{"encoder_arch": "crnn", "model": "waveform VAE", "dataset": "single notes of 20 synthesised instruments", "train_examples": 78125, "input": "waveform_16khz", "bottleneck": "kl", "encoder_norm": "batchnorm", "encoder_activation": "relu", "encoder_depths": [1, 1, 1, 1], "encoder_kernel_size": 5, "encoder_wave_channels": 64, "encoder_wave_strides": [5, 4, 4, 2], "encoder_widths": [96, 96, 96, 96], "encoder_rnn_width": 96, "encoder_rnn": "gru", "encoder_bidirectional": false, "encoder_rnn_residual": false, "encoder_rnn_layers": 4, "loss": "l1", "latent_channels": 64, "decoder_norm": "batchnorm", "decoder_activation": "gelu", "decoder_widths": [16, 32, 64, 128, 128, 128], "decoder_blocks_per_level": 2, "decoder_block": "plain", "decoder_attention": false, "decoder_upsampling": "nearest_conv", "kl_weight": 0.1, "optimizer": "adamw", "learning_rate": 0.0035, "beta1": 0.9, "beta2": 0.999, "eps": 1e-10, "max_grad_norm": 1.0, "max_steps": 4500, "batch_size": 128, "epochs": 7.4, "lr_schedule": "cosine_restarts", "final_lr_fraction": 0, "warmup_steps": 450, "weight_decay": 0.3}
Rows from block 0 of the decoder, named by matrix and row number. Each number is 200 + 20 x the weight over the matrix's rms, rounded and kept within 0 to 999. All counts start at 0.
# conv: width-7 conv (decoder.mid.0.conv.weight, 128x128x7), inputs 99-109, a 7 kernel for each
conv.22,196,220,213,191,208,210,233,173,186,233,235,175,140,125,183,250,223,193,181,194,220,190,189,192,201,192,199,210,187,211,233,219,192,167,160,184,145,122,120,190,217,230,228,195,172,171,204,216,209,214,155,161,205,189,194,159,229,178,171,191,217,200,192,179,175,195,209,184,172,166,167,208,229,199,148,145,146
conv.23,193,209,210,214,209,202,201,201,208,207,214,208,213,211,208,200,208,212,205,215,189,208,219,233,250,234,234,245,205,202,202,205,201,214,195,200,196,198,198,192,207,190,193,183,172,171,171,173,178,183,186,203,200,190,200,189,185,196,191,196,197,200,185,199,198,199,210,208,210,204,198,212,201,201,201,210,207
conv.24,200,194,183,194,198,202,202,191,193,202,205,191,194,192,197,197,172,189,200,200,190,204,199,167,160,156,162,159,201,198,195,210,199,200,203,199,204,208,203,201,193,201,196,203,232,240,245,248,248,200,200,215,216,206,205,193,201,207,211,210,208,201,199,195,192,207,202,204,196,194,191,198,193,200,199,198,186
conv.25,224,204,217,187,203,208,167,182,200,188,203,208,201,205,183,215,199,195,209,194,197,200,189,213,197,201,200,186,161,200,178,213,206,193,243,142,246,182,250,169,197,191,209,205,191,204,185,194,216,169,215,183,230,173,190,203,194,210,188,217,178,209,220,198,187,202,199,211,194,208,190,199,191,218,204,189,195
conv.26,196,200,190,212,200,203,206,217,211,211,195,195,196,188,206,199,203,211,213,220,223,211,204,203,206,209,218,227,205,229,213,205,219,207,204,207,224,218,228,225,231,246,199,202,194,175,177,168,157,183,180,180,174,182,165,169,168,182,177,167,175,168,159,206,205,214,212,213,205,202,211,214,217,211,203,216,194
conv.27,200,196,207,231,215,186,202,216,209,215,211,200,204,198,187,185,219,251,212,201,227,214,196,209,222,218,189,198,218,225,210,192,217,217,209,250,256,253,255,281,281,259,208,220,204,189,210,238,228,172,204,183,156,176,163,122,161,164,139,135,168,136,102,219,225,229,228,219,212,215,190,211,218,227,191,217,216
conv.28,194,193,212,201,210,204,208,205,195,195,183,192,196,186,191,206,202,209,200,209,212,200,205,213,222,227,221,228,205,210,199,194,200,195,202,194,196,204,209,210,209,202,194,190,167,160,154,144,147,210,196,203,194,201,192,186,204,192,196,202,208,199,200,184,199,200,197,202,196,189,200,194,195,200,196,193,194
conv.29,201,198,209,225,209,196,191,201,192,188,188,174,188,191,191,198,208,203,175,187,193,188,199,232,257,226,205,200,201,193,170,158,182,206,203,189,185,192,199,203,192,183,224,208,183,177,206,210,206,204,206,204,216,217,217,188,224,209,202,230,258,233,216,185,184,187,190,186,189,180,182,188,198,170,157,175,182
conv.30,203,202,185,183,196,206,197,202,205,196,209,192,199,192,193,190,175,184,202,205,197,200,193,187,167,159,168,188,197,196,198,198,191,203,197,197,199,208,212,201,196,194,205,215,266,268,276,260,268,191,207,216,227,208,194,188,204,211,227,215,201,198,198,193,192,193,208,203,192,189,199,198,199,198,205,199,183
conv.31,195,198,199,192,197,197,210,193,173,172,169,169,163,165,190,207,202,194,199,205,219,201,203,189,188,189,190,202,197,203,201,197,193,203,201,217,235,231,242,238,231,214,204,205,201,206,199,201,196,216,201,204,201,197,189,178,216,206,204,205,195,195,189,203,197,204,199,194,191,187,191,200,187,205,207,200,195
conv.32,189,203,205,213,200,201,211,196,199,189,195,190,184,191,197,200,209,199,200,202,202,206,212,220,237,219,222,229,209,198,201,192,203,197,187,184,189,187,201,205,191,201,189,179,156,149,145,150,151,207,196,201,201,197,196,198,208,208,203,209,214,202,208,194,195,198,196,195,197,189,208,198,198,188,195,190,186
conv.33,198,191,184,188,197,209,213,193,187,192,192,196,200,196,195,182,200,188,211,219,214,196,181,186,179,183,193,211,199,196,194,197,202,203,197,238,243,235,237,233,230,210,214,219,243,226,226,215,208,213,214,210,207,197,190,174,215,204,202,197,191,180,170,211,212,214,208,205,212,199,199,199,203,213,215,210,214
conv.34,197,211,198,196,197,184,192,195,191,209,202,204,204,195,222,209,207,191,205,193,181,207,203,197,183,167,165,155,195,185,214,204,216,218,211,211,204,220,188,207,192,201,196,185,198,213,204,206,215,182,186,201,193,200,174,197,182,186,196,192,189,191,198,198,199,200,208,203,204,194,198,201,212,208,209,200,201
conv.35,201,211,203,201,197,192,192,197,208,206,220,215,209,215,207,205,214,204,183,195,182,204,208,235,238,240,210,214,205,197,202,183,191,201,202,206,187,180,178,194,186,185,199,196,186,182,189,203,214,185,193,200,204,215,213,205,188,191,187,200,233,222,213,195,193,193,195,196,202,195,195,202,220,200,174,189,197
conv.36,201,189,211,193,199,193,183,193,217,219,243,233,240,241,189,196,211,208,199,194,182,196,197,206,205,214,214,206,204,207,201,206,197,196,215,181,160,136,140,131,137,129,206,201,185,183,189,199,205,210,202,198,201,191,207,197,207,197,197,199,202,217,207,197,193,196,194,193,189,182,191,196,212,204,192,194,192
conv.37,196,201,195,202,201,190,182,198,194,198,194,197,197,168,204,207,197,194,206,196,179,185,185,184,186,175,172,156,207,192,207,210,203,214,215,192,191,198,194,192,196,191,201,203,198,202,197,197,207,194,191,211,212,211,202,196,192,191,206,208,212,211,221,208,183,189,196,200,194,185,203,197,203,197,202,191,185
conv.38,200,201,203,212,204,212,208,198,200,209,209,212,206,202,202,204,200,199,196,199,200,208,220,232,235,224,228,220,205,204,200,206,205,200,206,186,184,183,189,196,190,200,181,172,160,165,169,152,168,185,195,202,197,192,196,204,202,191,198,208,202,193,197,196,200,194,205,205,198,206,200,200,199,200,208,206,204
conv.39,215,226,162,175,227,200,207,161,153,179,214,231,232,244,248,219,114,205,239,190,209,221,229,195,174,191,198,193,208,184,198,213,206,208,202,219,241,226,172,156,167,154,156,169,260,224,181,179,179,189,145,245,232,173,234,226,143,160,233,175,189,218,212,189,190,210,221,201,221,215,226,194,195,220,212,219,228
conv.40,202,203,211,203,210,208,212,195,187,198,213,211,211,204,191,201,214,215,203,202,184,195,201,212,249,241,240,238,199,199,194,187,183,192,188,191,190,185,181,182,180,182,205,201,181,173,178,183,188,194,192,202,205,216,219,220,212,208,189,200,211,221,222,189,195,199,199,198,196,200,188,190,215,204,192,193,192
conv.41,196,201,184,193,185,185,206,226,213,208,199,190,183,173,205,181,185,191,218,224,225,235,215,200,192,176,190,197,208,203,217,210,207,218,195,193,220,254,239,271,275,281,173,192,218,216,216,213,196,200,205,212,193,190,178,167,202,217,221,198,174,163,156,204,202,203,209,208,207,207,223,188,200,194,212,210,211
conv.42,210,189,188,192,196,197,198,191,207,205,206,203,194,196,199,191,180,201,204,200,192,209,200,186,175,173,186,180,198,198,195,199,203,197,197,202,196,199,195,191,190,183,195,223,250,253,252,252,254,196,204,214,217,208,196,183,207,213,210,214,211,207,204,191,204,203,207,195,191,188,196,196,193,196,196,184,184
conv.43,212,205,173,195,225,202,204,224,223,207,201,177,169,161,219,187,147,203,229,189,181,219,211,184,175,210,210,188,204,213,200,198,190,193,178,146,164,207,183,221,230,240,169,183,235,211,178,217,219,210,204,239,213,172,191,216,210,210,238,188,177,212,221,202,204,205,209,187,190,189,197,184,182,197,192,174,178
conv.44,203,193,188,175,199,214,203,198,205,205,204,206,187,193,203,189,167,198,196,190,189,200,203,206,200,208,202,202,201,189,192,192,179,190,194,187,192,187,180,166,180,166,208,222,240,250,230,238,243,200,224,230,243,209,207,188,206,207,233,221,222,236,221,198,193,207,200,190,171,174,198,196,193,198,177,172,173
conv.45,192,214,231,206,210,187,183,234,214,180,181,193,214,226,184,227,194,208,225,168,187,188,200,216,199,214,198,158,208,208,190,204,188,201,218,201,187,235,242,203,198,108,219,178,199,187,148,230,256,207,187,170,221,179,209,200,198,184,199,194,159,221,208,209,203,197,201,222,208,189,208,191,160,214,240,201,182
conv.46,209,190,250,222,171,222,197,186,173,194,206,231,214,214,193,185,308,212,171,204,179,216,174,201,230,198,184,176,169,195,199,196,215,209,219,278,240,204,194,171,188,181,222,246,146,171,202,182,206,177,237,142,136,234,186,219,194,233,124,172,211,195,215,238,210,199,198,213,198,202,195,185,234,202,225,204,196
conv.47,199,198,199,213,198,203,202,203,201,202,208,212,205,221,198,203,208,207,197,195,207,203,210,237,238,235,232,228,209,199,201,188,201,199,193,190,182,184,185,180,182,173,199,186,183,175,177,186,184,186,192,200,193,214,213,208,205,191,196,199,212,205,208,200,189,196,200,201,198,191,194,203,201,194,193,201,204
conv.48,199,204,199,216,195,202,192,196,202,207,194,189,190,191,200,199,215,196,203,194,202,197,197,191,207,199,197,200,209,189,207,187,216,193,213,178,204,210,192,222,170,236,196,206,179,198,201,203,206,187,198,204,193,203,180,213,205,187,203,196,200,193,204,206,202,204,200,187,193,195,192,210,212,196,200,195,214
conv.49,198,199,202,205,195,197,196,202,210,211,209,213,202,212,196,201,208,209,198,194,187,196,217,234,255,255,243,228,204,201,197,181,189,192,200,183,186,172,174,182,177,181,200,187,183,173,177,187,190,197,196,206,205,212,211,217,206,209,199,216,217,223,218,183,189,189,193,203,195,195,191,196,207,199,190,186,194
conv.50,222,209,202,205,203,193,177,189,189,196,204,212,211,206,224,203,197,210,205,194,184,228,221,204,200,194,181,161,206,196,199,201,202,220,218,224,218,227,199,202,208,203,156,180,189,195,195,213,236,196,182,201,193,194,191,197,193,179,187,183,183,191,209,201,195,213,209,209,209,206,204,201,216,225,209,207,199
conv.51,212,191,219,191,217,199,200,197,203,197,197,202,197,202,187,198,201,214,193,203,182,206,203,201,201,197,201,199,190,217,180,220,183,212,175,217,215,183,237,170,242,165,200,197,194,198,194,198,227,204,215,190,223,193,218,176,199,214,193,208,192,198,194,194,202,197,202,210,202,215,207,194,202,209,203,206,182
conv.52,200,200,187,196,199,202,199,195,188,188,190,192,186,184,198,194,192,196,200,197,193,192,190,182,173,172,183,181,191,195,197,199,201,204,199,220,222,233,230,222,213,201,212,214,223,213,225,216,213,204,206,202,206,200,190,187,205,213,205,206,199,197,204,201,202,201,202,199,195,191,192,197,191,199,200,203,190
conv.53,202,186,191,184,203,197,204,208,205,205,207,200,204,202,192,193,185,196,206,202,192,203,194,188,183,182,187,186,188,200,189,200,192,201,199,204,194,210,197,193,192,194,207,229,240,251,252,246,244,201,206,217,215,208,196,197,213,207,209,206,208,204,198,195,207,203,206,211,202,197,196,199,201,202,196,195,198
conv.54,204,201,195,192,195,201,194,190,201,199,204,202,197,195,203,199,201,195,202,199,194,196,186,178,164,172,168,171,206,204,205,194,204,198,204,195,202,201,198,201,188,188,207,207,209,228,223,222,230,180,200,201,200,205,194,194,195,196,205,206,197,203,208,191,194,199,207,199,205,189,193,204,197,210,200,196,190
conv.55,174,214,224,192,198,216,208,160,175,193,209,216,205,211,142,250,281,172,180,203,180,159,164,214,248,210,207,198,192,201,184,182,207,196,210,232,194,182,176,167,160,159,259,205,156,187,207,194,193,249,194,140,210,215,209,225,260,182,151,221,227,229,229,211,183,194,204,203,202,202,165,205,226,199,183,187,201
conv.56,193,197,184,197,200,203,202,202,196,201,195,203,192,191,191,186,187,183,212,200,186,199,180,164,148,156,162,163,199,199,196,193,209,201,196,197,207,210,201,204,196,206,202,214,233,240,240,236,250,208,214,204,215,207,186,192,200,209,212,200,194,202,201,205,201,204,206,200,201,195,198,197,201,209,202,202,191
conv.57,195,213,174,226,191,201,197,203,206,205,195,188,197,194,217,184,191,191,212,191,206,192,200,193,193,198,199,199,224,164,225,163,236,170,224,145,200,228,164,243,144,251,195,206,211,197,207,196,205,184,182,236,201,204,180,214,211,174,244,182,223,191,214,190,197,199,208,156,205,174,192,189,202,196,189,186,200
conv.58,203,206,182,216,179,207,208,187,192,205,206,216,209,213,207,171,197,198,222,206,213,209,203,184,189,196,206,207,208,196,224,194,219,203,207,206,220,220,188,224,196,231,191,216,216,207,201,192,179,187,199,214,186,206,175,183,202,205,205,162,189,164,160,196,199,210,202,211,223,216,198,188,202,204,216,214,226
conv.59,192,198,208,203,208,210,209,198,202,190,203,195,194,194,194,202,217,215,208,217,207,184,191,207,224,233,231,244,210,211,209,199,192,207,187,207,209,211,209,215,218,216,218,200,182,179,175,167,168,195,184,195,192,196,192,184,193,188,189,187,192,193,188,199,211,207,210,204,211,199,201,207,198,206,207,209,189
conv.60,201,207,210,216,197,209,213,190,183,174,176,183,199,198,196,207,203,212,195,202,208,201,193,212,210,225,221,212,210,191,181,184,187,197,199,207,212,225,233,214,204,184,208,191,191,182,190,199,199,199,200,190,203,212,199,183,204,205,201,207,214,203,191,205,198,194,206,202,193,186,189,194,188,205,196,195,184
conv.61,205,199,203,205,196,203,197,197,200,215,203,208,203,202,200,197,226,205,194,195,195,198,204,239,263,249,242,230,202,197,197,184,203,192,203,184,192,177,186,186,192,192,199,189,176,174,186,189,196,192,200,201,199,215,204,212,210,206,195,194,217,213,211,187,191,197,203,209,189,198,193,194,206,203,192,182,196
conv.62,209,202,222,191,196,207,186,193,201,198,206,212,201,214,197,212,201,197,201,204,196,193,195,198,190,180,180,161,182,212,190,210,193,219,217,204,192,179,217,172,205,171,196,199,193,212,211,199,219,193,195,190,212,188,200,192,192,200,192,223,197,201,206,198,190,196,203,214,195,205,203,208,188,213,198,213,194
conv.63,184,182,217,218,195,170,177,208,207,195,187,184,192,203,188,212,225,225,169,165,192,182,190,234,261,223,181,185,212,208,170,180,197,213,215,178,191,175,214,203,208,182,224,211,152,130,204,226,216,203,209,182,188,193,215,198,204,197,182,200,247,224,210,195,192,190,186,181,188,197,201,212,211,178,167,202,199
conv.64,193,197,185,198,202,199,201,207,193,189,174,167,167,160,195,186,197,185,199,199,204,197,191,187,182,186,183,183,212,193,198,192,194,206,205,192,202,216,218,219,214,196,196,210,205,222,212,210,209,207,204,219,202,207,194,193,224,208,220,223,207,212,207,196,187,199,196,203,188,182,194,189,193,196,197,194,186
conv.65,199,209,200,194,189,191,192,199,198,199,192,195,200,194,207,198,192,185,208,201,182,197,183,170,143,147,147,134,209,204,205,200,203,209,207,194,200,202,196,210,200,203,199,197,222,216,212,224,231,189,195,199,204,202,184,189,190,202,193,196,196,193,202,197,205,209,202,197,194,189,197,195,201,201,201,199,198
conv.66,205,208,153,200,210,221,270,208,203,209,205,195,185,173,214,179,135,221,203,226,265,183,205,178,167,199,203,246,215,177,205,189,208,208,196,184,227,217,189,198,188,202,169,203,272,221,208,173,98,197,176,280,202,180,184,119,171,199,244,183,205,188,141,192,208,212,211,188,175,175,225,188,201,212,189,201,194
conv.67,200,200,203,214,220,202,217,195,195,191,192,184,195,196,196,200,219,209,190,195,200,196,210,239,261,264,234,238,198,198,187,184,196,190,186,186,180,194,203,204,201,201,204,198,173,168,174,187,178,200,202,206,214,220,217,201,213,206,196,221,227,218,209,192,196,197,188,196,200,187,192,204,197,193,187,193,187
conv.68,203,194,194,206,193,206,197,201,199,190,195,188,181,187,191,193,189,195,194,195,188,197,192,177,166,172,176,182,198,198,199,199,205,196,196,211,212,221,228,219,226,207,200,206,219,221,224,216,226,198,206,200,210,200,202,195,205,201,196,208,190,203,193,196,202,202,203,207,197,191,193,199,194,201,205,194,192
conv.69,205,199,202,213,197,202,194,187,199,199,202,198,201,199,188,196,216,203,173,186,181,197,218,235,268,251,221,212,195,194,191,180,188,192,195,195,193,176,190,195,191,190,211,194,187,175,204,213,207,195,206,214,208,216,224,217,206,208,208,208,245,238,221,184,193,200,191,197,192,192,189,197,206,182,169,178,185
conv.70,181,197,197,205,207,193,206,179,181,194,184,208,230,276,178,210,203,193,216,210,259,153,178,201,206,209,221,253,206,196,199,199,195,194,198,195,213,193,206,212,214,212,222,208,199,188,202,180,145,242,185,215,200,192,207,218,231,186,195,196,192,198,134,196,199,195,195,209,217,268,196,197,205,175,209,236,302
conv.71,210,195,193,190,189,193,190,196,207,190,206,204,207,192,211,206,193,198,200,195,195,195,185,168,171,167,163,156,205,206,205,204,203,215,203,204,199,201,203,203,187,185,198,210,214,220,218,219,222,189,189,197,203,202,185,179,185,194,194,202,200,200,200,186,193,202,207,201,195,195,200,196,204,201,201,200,184
conv.72,201,204,201,206,205,213,213,188,194,208,208,206,213,204,203,202,215,204,213,207,198,216,207,220,226,233,232,234,200,191,206,200,204,205,210,191,192,189,187,180,185,189,174,164,147,133,110,133,133,195,186,195,188,193,189,208,215,193,197,200,198,205,211,187,192,199,198,195,203,201,186,192,198,210,197,209,199
conv.73,206,212,201,189,193,196,188,198,201,198,196,211,203,204,206,210,189,188,213,198,194,201,201,178,156,149,160,158,205,204,205,208,207,211,220,200,199,206,202,199,187,196,185,199,208,225,220,225,236,178,186,196,205,198,192,194,192,200,199,201,195,190,194,197,188,203,213,206,205,201,207,198,195,209,201,204,200
conv.74,158,193,221,216,192,189,201,217,202,191,184,183,196,195,177,197,271,216,180,192,196,174,161,211,248,212,192,180,228,207,197,177,214,226,208,228,185,217,198,235,192,214,231,225,159,158,213,221,212,223,203,162,175,200,180,177,205,173,156,188,222,186,176,210,199,190,204,190,206,192,198,204,209,181,184,208,202
conv.75,195,199,203,206,209,199,201,189,199,204,200,199,200,195,194,196,217,211,186,182,191,197,209,239,259,251,233,228,206,193,191,177,185,191,190,191,190,186,185,185,188,188,218,210,189,181,178,203,199,199,209,212,220,224,226,215,212,202,206,211,234,236,232,192,193,195,201,194,198,187,195,194,201,195,184,174,182
conv.76,193,180,207,176,219,191,210,208,196,183,198,202,204,207,182,211,197,196,196,214,174,189,204,204,193,200,220,206,200,220,181,213,171,226,155,242,179,210,212,176,233,153,198,185,204,222,199,196,207,228,207,181,221,210,224,209,207,211,180,233,193,218,195,188,189,184,196,215,192,224,220,191,192,194,194,224,211
conv.77,191,199,185,195,189,193,203,203,195,188,188,190,186,188,193,197,187,197,202,207,216,198,193,181,174,178,183,192,205,202,192,200,198,201,196,214,222,232,235,235,227,218,215,212,218,233,226,234,225,207,205,208,209,195,196,194,222,212,196,206,192,189,197,206,203,202,201,195,203,197,200,201,200,204,207,201,190
conv.78,210,215,170,215,200,206,193,199,199,198,199,188,192,185,215,187,166,209,206,201,194,203,204,195,184,196,207,199,203,179,207,181,227,187,234,144,224,206,181,196,142,228,176,204,232,201,201,196,203,174,182,234,209,181,180,188,195,195,240,181,216,198,211,200,194,204,195,170,194,173,200,185,200,206,184,182,181
conv.79,205,198,203,201,199,200,200,201,199,201,207,201,194,201,205,200,188,196,204,202,207,207,188,178,162,158,160,165,193,202,200,203,205,198,206,206,207,198,208,206,203,209,196,215,239,237,236,238,240,185,200,211,208,204,198,188,193,196,209,205,204,191,195,205,208,203,198,210,196,194,208,200,200,201,204,191,204
conv.80,204,196,193,216,206,184,223,209,190,214,216,198,201,190,220,166,212,221,196,207,206,203,196,193,198,206,192,193,207,193,220,207,202,219,184,234,219,212,175,204,211,186,185,226,208,180,194,210,189,181,199,234,161,217,204,183,184,209,203,175,209,195,187,213,202,216,191,209,197,197,217,186,218,210,196,196,194
conv.81,190,186,209,205,210,203,201,217,215,198,199,197,182,183,185,200,200,212,212,196,196,194,192,214,212,218,220,214,202,218,199,197,201,192,203,172,202,181,205,204,218,214,197,192,183,156,147,163,168,202,206,196,197,197,196,203,195,206,189,192,198,204,203,191,201,197,198,200,189,203,200,209,197,196,188,182,186
conv.82,202,205,213,206,190,195,191,202,209,189,197,188,214,221,198,218,218,208,179,202,205,198,197,209,221,199,191,202,196,203,202,193,208,197,217,149,235,206,252,220,178,210,198,189,169,171,234,215,223,179,205,195,202,192,179,187,196,194,187,189,198,168,192,204,204,199,209,193,211,200,197,196,210,211,202,215,200
conv.83,202,201,191,201,196,195,203,199,205,204,204,202,201,197,205,195,198,195,202,193,191,197,194,167,165,153,160,152,203,202,194,200,200,205,202,195,202,210,205,217,204,215,186,203,219,218,226,236,234,192,197,207,200,197,189,204,205,192,195,191,195,198,200,198,199,208,205,206,204,206,206,208,209,207,211,204,200
conv.84,198,186,219,173,230,197,209,195,201,186,199,203,214,203,170,217,199,182,206,217,175,208,202,210,195,184,210,196,184,213,175,237,178,222,167,255,184,209,224,164,241,158,207,196,198,221,192,191,205,232,218,160,237,198,224,207,212,211,194,234,179,214,189,193,200,184,187,214,207,225,218,199,177,193,205,217,208
conv.85,207,197,194,188,193,202,199,197,196,207,195,194,196,183,195,192,178,185,195,198,196,209,199,190,167,172,185,181,198,196,199,197,190,197,199,197,203,203,209,197,202,190,197,211,248,277,260,258,261,198,201,210,227,208,196,196,204,214,211,210,212,208,199,196,197,207,207,196,201,193,204,206,201,204,205,203,191
conv.86,216,170,228,177,213,185,193,189,208,190,199,189,209,211,181,199,196,199,184,217,189,195,192,196,198,196,198,204,165,222,165,231,166,226,196,192,222,158,291,154,260,148,204,210,201,210,199,189,209,196,239,183,249,199,222,171,189,232,178,235,188,206,195,204,186,201,179,232,196,229,205,202,188,200,210,213,191
conv.87,218,199,194,215,197,208,213,198,190,187,176,185,187,183,209,196,201,221,195,203,216,216,210,193,216,215,219,219,195,206,191,192,188,202,200,230,239,231,239,250,233,228,188,202,197,183,198,208,195,192,204,203,187,194,191,180,190,211,193,185,194,190,167,195,200,190,208,203,197,200,195,195,204,199,197,199,202
conv.88,201,201,193,195,191,202,202,202,188,190,188,189,189,182,192,191,193,192,194,191,193,201,188,189,176,180,169,178,203,193,203,198,201,209,210,204,214,225,216,221,209,213,188,211,223,241,234,246,237,203,197,205,207,205,187,182,215,202,207,213,203,194,198,197,202,200,198,200,200,193,199,196,202,200,209,194,186
conv.89,195,205,216,211,197,197,186,192,175,155,162,161,179,179,195,213,219,203,191,197,196,204,202,209,222,215,206,187,204,191,181,167,189,199,217,211,235,248,260,229,226,209,213,209,191,189,205,212,230,193,193,188,199,192,188,165,191,189,183,199,212,201,176,191,182,186,196,199,188,181,186,181,191,199,196,193,180
conv.90,176,170,194,222,204,188,200,247,243,217,172,164,171,183,185,190,218,227,217,187,215,176,175,195,215,224,201,179,236,230,187,178,190,192,206,157,158,185,228,246,228,192,221,210,216,173,179,204,179,203,206,186,190,183,204,200,170,169,159,203,196,208,190,213,221,199,194,198,191,184,247,232,191,184,186,206,209
conv.91,199,199,207,208,202,199,201,198,192,177,178,164,177,183,202,208,211,205,203,206,212,210,203,206,210,211,218,213,205,200,194,183,191,200,197,208,212,217,236,228,224,210,201,187,191,187,190,190,188,188,191,194,193,183,184,166,185,189,194,204,185,197,168,200,203,191,206,198,193,184,212,205,201,205,196,197,188
conv.92,205,204,225,229,189,165,190,195,189,183,195,204,236,243,199,223,247,238,154,139,174,188,190,203,252,224,180,162,195,198,180,169,198,233,212,201,209,229,199,199,140,132,222,205,154,117,207,256,228,200,220,177,206,191,237,203,208,199,180,175,243,232,216,219,200,203,200,212,190,200,198,203,210,242,174,207,192
conv.93,190,194,194,191,202,200,213,205,195,187,166,161,166,153,190,197,200,195,195,200,209,196,195,192,192,179,196,190,205,195,197,210,177,207,197,213,206,221,220,223,225,207,208,205,208,197,205,198,188,214,210,201,202,204,202,184,218,204,210,216,198,210,195,207,198,205,193,195,201,184,189,187,194,184,189,188,189
conv.94,201,199,202,205,205,195,193,209,204,210,214,213,207,216,199,203,220,206,194,196,191,203,219,230,256,244,239,234,207,198,194,182,199,201,203,190,182,185,183,185,185,182,204,191,177,180,185,183,191,192,196,204,203,212,209,219,195,199,195,207,226,221,222,193,188,198,203,193,191,196,190,202,204,200,194,190,192
conv.95,171,211,178,219,184,202,196,208,203,202,194,189,192,193,198,196,201,184,211,179,193,199,194,197,203,202,199,206,220,173,220,172,227,180,211,177,188,230,158,250,157,252,212,200,204,205,209,202,197,213,196,231,190,206,181,232,228,193,229,187,209,190,216,193,208,199,213,173,210,189,189,190,200,191,197,187,208
conv.96,185,214,201,206,178,228,187,202,201,205,198,201,189,193,208,198,223,153,221,205,196,196,195,202,200,180,201,212,220,190,216,176,230,185,228,192,193,217,178,217,157,254,211,204,168,230,212,189,190,188,197,200,192,219,142,219,214,192,202,210,194,181,211,202,192,197,207,178,208,180,185,196,213,185,213,180,209
conv.97,181,202,232,211,161,205,186,205,206,188,170,186,199,193,214,225,243,153,144,201,182,190,221,252,246,183,164,154,200,189,179,180,230,226,240,177,176,184,242,199,174,182,207,185,144,208,271,225,229,194,199,190,200,249,161,191,177,181,191,294,265,197,213,198,194,173,186,194,188,187,219,207,181,94,171,190,172
conv.98,199,192,192,183,193,198,200,204,198,202,203,194,207,196,196,200,184,197,204,200,186,210,197,172,171,159,170,167,196,202,198,201,200,205,207,212,214,200,212,206,209,204,203,218,236,247,250,253,255,197,205,208,210,199,196,190,211,205,203,200,196,195,193,194,201,202,208,207,199,195,202,201,202,197,207,202,190
conv.99,198,206,201,210,189,199,188,205,217,226,219,215,211,219,199,198,209,195,195,183,188,191,192,195,198,186,183,181,203,209,205,189,207,195,213,186,181,159,177,194,165,175,205,202,195,204,215,246,243,195,204,200,208,208,203,214,206,202,194,207,204,208,209,203,202,210,201,213,209,204,206,215,205,195,208,193,204
conv.100,211,230,228,166,178,222,176,186,183,156,191,229,228,216,210,235,224,148,201,226,168,182,208,216,211,183,188,197,202,209,185,193,214,215,219,185,210,235,237,176,166,156,190,157,154,229,223,207,230,164,173,163,224,227,158,182,164,173,164,223,181,182,204,184,185,188,215,212,184,177,193,190,206,218,232,185,169
conv.101,185,196,210,195,204,215,203,195,187,190,195,201,206,202,193,196,213,184,207,218,199,208,209,213,199,181,176,184,178,197,184,207,215,211,198,243,190,205,187,159,176,155,201,202,190,227,206,183,187,215,207,184,198,199,186,214,202,208,192,237,203,205,211,209,194,196,193,195,200,197,202,200,190,185,194,193,201
conv.102,200,202,209,202,202,204,184,223,210,196,191,186,170,181,201,203,201,212,207,179,196,208,204,203,200,209,191,185,209,203,196,197,195,186,220,169,187,199,198,214,207,213,190,188,180,162,175,197,208,198,193,195,205,195,197,200,188,196,195,197,201,218,226,199,197,186,187,189,186,187,212,195,200,198,198,198,186
conv.103,197,211,223,191,174,192,189,180,177,164,177,213,242,258,198,212,220,181,184,205,156,193,199,205,215,197,198,205,198,190,182,186,213,222,234,189,211,233,234,152,91,69,202,178,175,188,220,201,215,185,198,195,219,223,165,186,196,207,209,216,200,186,217,192,192,193,206,209,184,164,200,192,189,217,218,213,180
conv.104,204,195,205,209,192,195,188,198,204,210,207,192,200,207,190,200,211,192,182,188,196,207,209,235,246,239,221,217,200,194,181,181,190,194,196,194,190,189,198,191,191,183,202,197,183,182,200,215,204,194,197,204,211,219,211,210,203,202,200,218,232,231,220,185,188,195,195,200,196,199,195,191,205,182,174,182,190
conv.105,209,196,219,152,140,280,249,206,201,205,203,186,180,158,212,207,221,58,186,302,228,209,185,199,196,147,194,238,220,252,203,163,206,209,206,191,159,167,240,172,185,178,189,196,161,281,276,166,156,139,196,165,242,293,83,140,138,172,158,290,213,154,178,192,189,205,225,220,149,154,200,219,214,140,207,173,158
conv.106,208,218,194,207,211,219,204,197,195,199,196,187,190,185,201,196,205,201,212,196,188,199,195,197,195,198,200,185,208,192,217,193,209,195,214,176,182,181,176,174,174,164,181,178,178,174,166,174,176,203,199,207,196,199,194,197,209,201,211,209,212,224,238,197,198,204,194,195,183,173,195,197,205,194,193,181,177
conv.107,196,204,192,179,238,203,211,226,199,207,197,205,211,195,202,224,155,208,227,193,178,207,206,194,178,203,208,204,208,203,187,220,181,205,164,224,170,219,190,163,221,158,197,183,233,219,183,188,196,246,187,204,221,175,229,216,210,200,220,212,177,226,211,198,194,201,202,209,190,203,221,184,183,206,200,202,188